Rows from block 10 of a small CTC audio transcriber, named by matrix and row number. Rows with one number belong to one channel. Each number is 128 + 24 x the weight over its row's rms, rounded and kept within 0 to 255. All counts start at 0. Numbers have three digits each.
After each channel's rows are labels from the 100 clips, of 14976, where the channel reaches its largest size: "strongest on" is what is common among them. Only what is clearly more common there than usual is listed. The data: single English nouns, adjectives and verbs, spoken by a formant synthesiser in many voices. In brackets: how many of the 100.
# filt: filter width-3 conv (model.blocks.10.filt.weight, 384x384x3, each kernel summed), inputs 240-287
# gate: gate width-3 conv (model.blocks.10.gate.weight, 384x384x3, each kernel summed), inputs 240-287
# out: residual pointwise conv (model.blocks.10.out.weight, 384x384x1, transposed), outputs 240-287

filt.177:143144115100149128095116153090077112095131074079141112100150129120129129112119127124073141087155088125132092114163170100127126108107135098146079
gate.177:155143135120067097121130095125129124131141145111146099126121095114140123096179141155118148118152148150112090082129141129103081128114131122120109
out.177:113138111144165130113144150135165123131133119099182140152149139122124132148143171154159166129116101152132110122165127118142132134090151106135115
strongest on: /k/ (44)

filt.133:136118123089090144119124063122156172098145137087107122153145145128120101131140106142137132118149108143116101089096100129107144110052146117123117
gate.133:112153106121157123105121140134119123069124140112133149116128119099106086137170133168117177123124138120138093096146120110152077157130153152127116
out.133:127135148094170139141141123099146113147167176122126165125104097150145117139137133131161099119115111107142129109102118127127143124118131123105161
strongest on: /ɹ/ (57)

filt.294:119132115122143140112184103115125141131150187118104126132110128149138130115114120167092156097127133151151123133152108164085128130105169145142128
gate.294:139124132126117125116118170130117123093164134116129140136109139124132118119125139153114165140155152147161117113126131155160129111147111138129124
out.294:132108153111122154115189060128112121138130126106099109164091138134106124131121113123095112108127134116114091149123107143072162103093138110103089
strongest on: /ɹ/ (49); /ɝ/ (30)

filt.285:144131150124149157157180082159167136140168202131140175152133129178145125156125168184165129137144136150141148144135114180109140132124135140143184
gate.285:134122126097150118148122115155130129104140132133145141108170112126155111162092117182126131150103161125136136094084110134125118123143124154162141
out.285:112108148122189132140154105148168134149134175116142144162158158158146107161121178116123150120118123116145119118126112123119135113130116156102148
strongest on: /ɝ/ (30)

filt.123:133151086127099111075103110111164136125100147142192121131128091089166121081180108167139139102112137126121101060130102080139083097120104110131101
gate.123:112167117117120129106152140150155162116134131132154147089139100120138129105148125179135109141103123121152128081132094123138110122130136126157097
out.123:164125114106139140121163108125145151132133134095167120168205132118155108134147177148117127109128099145123131099124139099093104101119080145143153
strongest on: /n/ (46)

filt.70:134170184135086112150100120129134114182150116133133127061165117157096123118095135107183090129150130140100153154147158113109141152151143119151114
gate.70:118137098164135166110127147129100164075114134125121118144113104108161103102141138142079162130092148183149127106188125147150099143129154155149120
out.70:149137097146096118108155148146116117131128139135170113121146105104134129078146145119117143125119149157135129122161164136142092127135163153129135
strongest on: /ɹ/ (49)

filt.246:128121128134163080143099107118084115102090103129132106159127112118148114142108120097086143136118123146073112116136152143112086130142126169137146
gate.246:116150123102147126102130143153152125121166136096114136145132132122157108129131163149110169071133147142156131131132160129165140100167160129154105
out.246:134133113169135076117112145114121116118095123105140155120096124116050151117128085101120127127090136117119121146170121098156108131153126130089120
strongest on: /ɝ/ (30)

filt.59:111125113179122164141123141175121164128144120141156108140126158121113131128133191082106104165140140146092130106126111134152144142125148141132108
gate.59:127098096085121141078128110109157153122108119104078117108161075078141105090143111192121173092138112140164116078149136142127090122116137104139123
out.59:103126103104174148134112150150140125085158146129106181170163189131142136131097158161095124150121117098115142139143136107150158138150115139098124
strongest on: /ɪ/ (32)

filt.156:181158130137138111124095091144172135132135132154109106103092113120099127104144132140155159130121088114136112138151104082103098166133100118081118
gate.156:148142106099160143125149104171118106109131153097123148127170111118138111135108115188123152105119125136140120102153127137099125116115112123150128
out.156:133161129159159117160147116143103140106086119119134185126140177122088117130115101115131120143103132102115122149113143134151124169120131151103163
strongest on: /ɝ/ (30)

filt.127:086136114137083114107144099125111115153098119135118094091096125093129101081128112104096088091075072103120148127122109069118105134138150052137101
gate.127:173147117146136145120174108153159164123139167122113105153138130105150099111130142177106170126149139145150097116141130145117116117132115158143124
out.127:143131131133107136132175119100113116140193137122108131126128161153132112113103171154139149113119136112134129132097110146116143146122122135113097
strongest on: /s/ (53)

filt.132:116173120118140139117143125091144114103150129102141153110134119168100144142148140145121138121109133117142102113141095081127129133114132135131144
gate.132:144119103132114145090130125130152148127171136108106111128122108085163098090142138178112180097137126158153113105128103123121106126126125122119136
out.132:170075109154102114116094113090106145093064077126068068148085075105123121122133066122062102123111116116123120109104137100130101112144110108097103
strongest on: /k/ (60); /ɑ/ (34); /p/ (30)

filt.275:096122142121099123169152083088131116149134126120102121112121133158122156141078097128133081142101149083102143134105136111074147163139146111112076
gate.275:150138101160085113092132104134136147126157142124120086143133134096137118090127135132107119114121128108117116115109135115114116108151110126115089
out.275:135073108135127118111114035097100074112148097107029085082112120118062128128094099114123165104103096125113126126104111112088106113115154094105107
strongest on: /d/ (48); /k/ (44)

filt.309:122138173164064126143160122131185186148161217127180161131199158169159156146134142119170111165165141151129139125149133163151155131133119143156117
gate.309:116149130107105129126120146134159141095122130127150149120146099113180112116141129128096143142110132117149128082107113098133112120131099118129139
out.309:109125112142103177118107123149154165120104101120143147145151105149142097117128142109124135115140091121146137130160113111146158148156133088110083
strongest on: /ɝ/ (31)

filt.144:123134140128115124133112131150128101163114108140103113082123085134109111098088120114113123102107136127129144160145170131105125150176147109141091
gate.144:175170126103121157114134139127157166124141138121163140143159137111150094129164135171140132120134158153157110074166114129148118114117126137175111
out.144:141109124120121142111123106105137126133109123126100145143124108118138112112125131175166144110105110139154145154101119111144147111166144131133125
strongest on: /s/ (60)